From a checkpoint of a small image classifier: widths [160, 320, 640], held-out accuracy 100%.
Rows from block 5, named by matrix and row number. Rows with one number belong to one channel. Each number is 200 + 30 x the weight over the matrix's rms, rounded and kept within 0 to 999. All counts start at 0.
# convs1: first pointwise conv (model.blocks.5.convs.1.weight, 320x320x1x1), inputs 64-127
# convs3: second pointwise conv (model.blocks.5.convs.3.weight, 320x320x1x1, transposed), outputs 64-127
convs1.279,205,198,195,202,193,199,208,202,202,192,196,186,230,222,199,193,192,200,201,195,179,208,194,201,191,206,194,193,201,184,214,195,189,212,197,202,203,191,218,202,202,196,212,186,201,203,199,188,196,201,217,170,199,192,210,183,203,180,199,193,195,193,203,210
convs3.279,207,208,206,208,204,207,212,200,195,205,202,200,194,191,202,202,206,198,205,207,215,195,196,202,190,195,201,210,199,191,210,194,204,193,199,201,203,202,200,199,190,203,176,202,202,196,196,206,192,201,199,179,215,199,202,204,191,192,191,193,202,191,190,198
convs1.280,201,192,197,212,194,194,225,200,195,197,202,198,223,201,197,202,200,196,200,213,187,201,198,199,202,199,197,197,205,202,208,200,192,195,200,206,198,191,216,195,203,205,204,195,204,204,195,191,199,202,212,195,199,200,206,199,218,197,201,194,197,204,198,197
convs3.280,195,200,198,199,194,199,196,194,204,199,202,212,205,199,200,200,209,201,198,188,198,203,199,203,195,201,205,204,196,200,200,209,197,202,193,193,201,198,197,201,201,204,203,201,188,215,204,213,201,199,197,209,196,200,201,200,196,204,195,201,206,202,200,201
convs1.281,167,139,192,236,216,124,254,205,201,245,197,185,110,203,207,189,161,196,208,212,183,217,178,213,217,228,188,258,217,246,221,148,178,306,202,180,198,165,235,216,204,242,262,167,198,219,232,205,140,148,163,153,210,222,241,221,243,216,210,121,196,213,188,181
convs3.281,207,218,191,243,223,219,236,200,190,215,206,214,227,188,241,227,187,235,209,230,247,189,202,235,210,201,212,192,193,208,247,178,226,195,221,176,191,203,190,225,215,216,230,220,204,224,291,124,219,183,237,234,187,250,239,229,285,212,200,158,203,211,235,222
convs1.282,202,194,181,197,191,188,186,201,190,215,205,196,235,188,180,200,195,196,200,208,205,183,192,199,171,201,207,189,192,176,202,216,197,210,202,228,194,193,190,196,205,201,207,219,207,200,184,222,155,207,169,196,236,176,232,213,192,199,185,222,209,202,202,215
convs3.282,207,202,194,187,193,198,187,204,199,200,206,211,202,193,228,201,235,199,202,188,224,182,203,206,192,202,194,209,205,201,216,202,196,197,195,218,237,195,204,219,211,190,223,220,194,174,205,248,198,198,195,241,189,192,189,200,202,219,225,206,199,198,185,194
convs1.283,214,233,152,201,195,179,161,203,200,227,194,180,235,201,188,196,194,197,210,199,235,170,192,186,157,184,191,157,203,173,205,216,192,189,204,232,191,180,207,195,178,200,205,186,211,203,165,196,170,200,238,168,217,173,220,225,220,214,218,229,176,202,187,216
convs3.283,203,218,154,173,201,197,205,197,186,191,191,211,226,169,189,186,215,204,205,193,252,153,188,224,177,186,216,178,218,192,220,167,205,200,217,200,214,185,206,201,217,195,198,200,194,215,199,241,203,203,168,239,206,189,204,194,214,173,235,217,212,204,203,211
convs1.284,228,206,200,228,304,202,269,220,212,215,202,265,34,174,206,202,162,238,129,146,267,189,203,120,216,102,231,215,210,171,192,156,267,296,203,245,184,280,92,269,209,240,334,317,235,144,317,218,40,142,75,144,234,185,219,272,158,201,198,232,172,231,150,212
convs3.284,264,196,158,121,219,302,237,209,202,280,114,209,155,174,198,213,194,161,278,251,258,212,193,169,247,192,205,148,141,261,135,174,220,165,229,169,241,183,298,184,200,206,234,265,256,137,142,183,200,199,181,153,228,223,171,236,169,169,225,224,284,154,219,231
convs1.285,205,156,192,190,215,199,216,203,201,193,198,216,250,215,200,193,195,207,204,217,199,211,207,197,202,215,193,207,206,209,200,183,210,181,184,209,195,208,184,139,202,213,195,202,205,237,196,161,189,184,261,188,202,194,204,181,214,200,192,211,214,228,201,192
convs3.285,195,207,190,245,207,212,209,200,201,207,202,223,219,188,191,203,225,205,195,208,217,204,204,225,202,202,199,212,214,170,210,203,203,198,185,189,190,207,196,158,199,211,172,204,208,220,219,194,198,206,214,210,197,230,213,203,205,221,176,192,196,213,187,201
convs1.286,197,170,253,173,201,185,236,205,200,199,204,216,251,210,205,202,250,162,234,183,253,168,230,181,208,196,186,203,193,182,171,198,189,207,199,234,177,186,204,175,234,233,209,170,194,162,172,247,220,173,193,315,226,210,188,195,179,223,209,208,254,214,180,195
convs3.286,200,243,220,188,179,208,239,187,243,237,170,244,195,155,227,231,196,225,222,196,218,226,186,202,263,185,207,189,186,201,213,205,205,186,253,181,187,258,252,192,209,203,178,273,256,247,269,210,231,186,208,259,173,216,202,227,186,220,241,154,212,153,185,217
convs1.287,194,175,160,133,271,160,122,220,210,163,196,221,210,203,193,156,179,216,203,186,144,169,222,211,113,153,242,134,203,106,147,225,206,254,235,264,216,213,193,139,183,166,147,191,191,185,115,204,128,220,177,188,230,326,146,211,194,249,221,86,161,160,194,244
convs3.287,226,160,309,188,224,142,224,230,245,172,225,224,186,178,261,223,182,217,168,226,123,293,203,221,167,182,192,208,185,170,192,282,226,227,219,195,192,242,224,184,214,219,201,204,120,161,217,116,176,197,237,170,104,237,204,266,228,197,216,153,210,139,258,186
convs1.288,225,254,269,132,231,253,148,208,164,205,196,226,222,207,215,205,251,150,192,126,222,147,221,159,106,247,282,168,178,238,177,158,204,195,199,196,186,167,101,182,219,241,295,184,154,215,205,278,115,211,166,246,237,175,215,221,201,223,265,186,233,161,184,187
convs3.288,202,186,177,209,217,54,140,211,260,50,222,197,88,219,180,256,192,183,251,220,171,206,160,131,129,243,144,238,158,182,163,207,184,187,120,211,222,247,187,161,217,226,217,74,112,115,125,199,47,152,190,54,250,206,230,253,208,186,91,226,248,235,246,205
convs1.289,196,197,173,257,204,192,196,192,188,195,203,195,231,180,201,192,186,202,198,196,207,208,198,208,206,189,188,221,202,188,206,211,195,211,198,200,211,178,202,215,195,225,200,179,195,198,211,197,174,176,204,187,201,178,221,195,210,189,196,182,186,216,186,199
convs3.289,192,199,210,205,195,193,192,198,191,205,205,206,193,223,194,197,192,200,196,183,212,215,191,190,178,205,189,224,190,199,190,192,199,203,189,195,199,195,203,211,189,193,179,188,206,198,231,180,194,202,210,216,191,203,202,191,189,198,199,204,195,201,197,197
convs1.290,208,180,145,203,202,197,136,209,210,197,203,218,121,191,189,203,216,170,135,196,240,206,223,146,178,224,228,176,221,258,215,238,195,225,204,251,203,164,245,217,195,181,228,183,195,201,134,189,133,203,164,280,203,103,260,197,196,212,189,265,185,212,176,198
convs3.290,210,162,230,239,206,248,203,190,218,231,203,212,151,241,220,208,175,223,207,219,145,290,212,178,236,216,111,275,182,285,102,190,206,196,201,187,219,216,212,169,177,195,184,230,253,210,220,177,147,202,207,141,185,243,211,201,216,225,176,180,203,144,216,198
convs1.291,193,144,183,213,203,201,249,207,198,170,199,206,171,187,208,200,188,191,216,225,219,211,194,192,243,208,216,210,200,231,222,167,213,246,191,231,195,205,216,199,195,216,185,209,200,194,171,210,172,184,218,254,232,211,186,193,205,217,198,216,206,214,191,184
convs3.291,168,191,215,234,226,229,241,209,188,213,225,227,227,192,213,205,187,202,212,224,248,208,205,223,185,191,226,195,214,213,241,195,212,197,203,277,226,184,203,192,190,211,193,226,210,210,207,238,206,197,217,244,190,252,226,203,229,246,222,209,213,202,203,214
convs1.292,202,196,192,209,199,181,212,204,209,197,197,211,230,185,195,192,194,207,206,210,196,196,213,205,200,220,194,203,201,191,205,213,187,213,197,209,199,193,206,187,202,210,224,197,203,203,200,191,202,209,214,212,193,202,212,200,208,202,200,200,201,211,205,189
convs3.292,199,200,208,204,210,201,198,201,193,202,194,188,214,193,209,197,199,197,211,201,211,220,204,189,201,206,209,195,201,194,210,193,200,194,195,182,208,202,199,197,212,204,196,196,207,191,205,193,197,202,184,207,202,207,191,210,201,209,191,197,201,207,200,203
convs1.293,196,175,248,157,226,174,185,188,203,193,198,179,185,162,213,197,206,188,208,187,187,218,214,193,243,208,200,250,204,225,190,199,226,137,208,175,186,212,191,229,201,177,202,188,204,264,184,204,85,208,76,154,166,174,210,172,182,221,222,170,214,185,192,186
convs3.293,206,215,198,132,209,210,212,196,218,171,198,191,184,174,163,202,201,193,193,190,225,206,172,199,204,196,198,155,194,179,196,196,205,201,167,173,201,212,206,208,178,197,193,225,213,174,186,228,211,208,175,190,209,156,154,203,179,157,167,234,194,195,167,200
convs1.294,190,191,199,221,196,195,219,207,199,198,201,174,250,221,195,203,191,195,202,197,194,204,196,203,219,206,205,210,198,207,204,182,195,246,198,208,206,193,216,190,202,207,202,199,201,189,184,201,180,203,147,193,202,185,199,206,212,193,193,202,193,203,201,194
convs3.294,202,196,200,193,195,208,190,200,200,200,207,206,190,205,202,193,201,201,203,197,185,202,203,193,197,194,199,208,198,202,184,204,198,204,212,219,207,210,206,206,203,197,214,202,203,209,185,210,193,199,210,196,216,187,191,200,196,193,203,207,207,199,210,196
convs1.295,214,163,213,210,183,167,136,199,194,198,196,235,186,246,186,189,214,193,224,164,256,248,198,224,222,248,167,176,194,213,207,191,213,254,191,193,195,218,175,160,222,199,193,221,202,136,176,248,177,203,105,239,204,230,204,191,223,170,198,235,220,205,194,209
convs3.295,191,219,244,218,190,196,167,194,189,189,164,196,224,145,206,199,171,193,190,196,249,179,187,195,220,189,225,209,197,163,196,192,189,170,210,195,223,192,212,207,216,198,193,182,216,202,245,203,207,205,205,133,257,176,158,233,182,222,226,196,234,252,213,201
convs1.296,203,197,195,241,180,201,188,200,207,177,204,190,160,183,205,202,181,207,203,192,200,219,189,206,191,187,205,190,203,169,196,221,197,202,201,224,204,193,206,191,194,173,225,194,199,204,206,225,205,186,207,161,213,207,182,227,201,183,177,193,196,216,202,195
convs3.296,204,212,224,207,210,218,210,205,228,192,191,223,193,196,218,211,240,204,210,204,223,195,212,214,197,201,230,202,201,178,221,211,201,221,203,218,194,180,231,198,202,202,205,198,199,209,149,204,211,219,221,247,189,211,232,183,221,152,215,202,208,194,204,217
convs1.297,192,207,199,155,199,205,236,206,201,189,192,202,181,213,200,192,201,190,200,207,189,226,198,197,215,204,195,180,197,204,215,200,177,238,203,197,201,181,202,179,184,202,194,198,200,194,204,190,221,207,185,177,226,210,209,196,235,203,207,210,197,205,195,196
convs3.297,207,200,179,204,195,191,199,208,201,202,198,211,198,184,206,199,210,203,196,189,191,203,201,208,201,193,193,184,200,216,178,199,201,192,198,193,202,214,203,196,190,199,214,196,193,204,185,184,201,205,189,182,195,208,207,203,205,191,212,202,200,204,202,205
convs1.298,194,188,194,182,214,196,286,207,204,215,203,219,190,223,200,225,209,206,196,204,176,226,207,207,212,217,203,210,197,209,197,184,201,237,202,208,185,188,213,252,203,211,190,190,202,160,183,211,136,214,194,261,209,201,200,202,205,205,200,211,206,210,211,196
convs3.298,197,201,189,201,201,212,202,200,211,197,206,217,189,220,191,188,185,193,188,208,237,182,201,197,195,208,196,209,199,188,191,201,192,205,203,212,218,205,195,185,205,196,191,209,199,199,200,198,182,205,183,184,221,186,189,195,203,226,217,213,191,194,206,189
convs1.299,203,210,168,132,199,196,221,201,196,183,197,216,197,222,200,209,190,186,189,210,198,202,192,200,191,197,194,206,196,192,201,189,195,262,191,199,209,204,204,174,192,207,226,211,203,182,182,183,187,202,197,204,244,182,205,196,202,194,212,199,201,211,187,194
convs3.299,195,193,215,192,209,194,199,198,213,202,204,197,181,232,182,203,193,205,216,196,190,217,192,189,181,213,199,221,204,215,192,196,200,196,195,198,204,211,193,212,200,199,199,201,205,188,194,228,200,192,205,171,211,196,198,191,193,200,196,197,204,202,197,195
convs1.300,227,104,165,95,223,217,198,210,196,209,196,222,260,164,188,207,178,166,142,172,127,204,196,184,109,183,212,268,214,258,178,196,225,200,206,224,183,230,103,178,181,232,178,230,199,215,128,208,131,182,227,221,264,172,245,165,194,248,211,190,215,224,164,187
convs3.300,209,205,202,203,199,150,198,192,223,212,227,215,160,275,194,195,187,208,204,196,157,201,203,202,148,232,179,234,214,243,171,198,211,201,214,202,184,257,190,197,191,206,211,189,176,143,196,229,186,183,196,152,252,188,223,185,207,176,157,170,191,186,208,207
convs1.301,208,153,236,181,197,254,272,182,177,110,201,207,204,132,209,154,235,153,267,175,249,127,216,200,163,84,238,200,249,149,265,128,246,220,175,204,141,268,139,119,196,215,257,237,141,96,288,165,249,173,194,366,213,186,150,212,102,255,247,233,193,221,176,171
convs3.301,288,186,67,186,396,172,397,299,127,132,179,204,125,301,246,172,243,197,136,247,176,282,232,277,265,229,165,349,284,104,379,159,191,192,117,254,102,328,97,240,68,235,165,199,172,144,190,141,171,233,26,193,130,217,357,166,280,171,0,51,179,163,156,189
convs1.302,176,110,279,163,255,191,278,216,213,129,189,155,47,177,227,120,189,211,216,288,389,191,215,170,226,181,194,195,186,166,154,247,258,180,176,178,149,256,224,148,136,200,84,250,217,77,216,263,165,153,165,266,246,216,178,228,137,167,295,253,217,190,142,230
convs3.302,213,183,121,280,185,264,127,171,191,210,147,169,297,338,167,121,138,250,271,45,173,227,165,177,257,185,137,260,219,214,248,325,153,192,183,167,221,215,115,166,247,172,212,313,252,233,234,250,252,293,201,292,251,217,210,197,110,192,203,52,234,162,191,170
convs1.303,173,190,231,194,193,207,240,194,203,188,199,161,186,241,188,208,199,212,200,191,171,185,181,183,192,212,213,239,196,213,199,177,194,257,194,210,212,206,226,196,224,220,197,207,191,203,231,170,219,225,208,190,229,250,227,191,209,178,190,191,175,217,193,196
convs3.303,192,191,191,195,190,181,187,197,184,182,184,182,212,181,187,193,195,192,178,195,210,191,204,189,175,215,172,180,197,202,201,195,210,181,205,175,191,168,184,197,211,191,216,204,198,235,224,253,203,205,184,221,194,200,209,188,172,160,175,195,211,205,187,193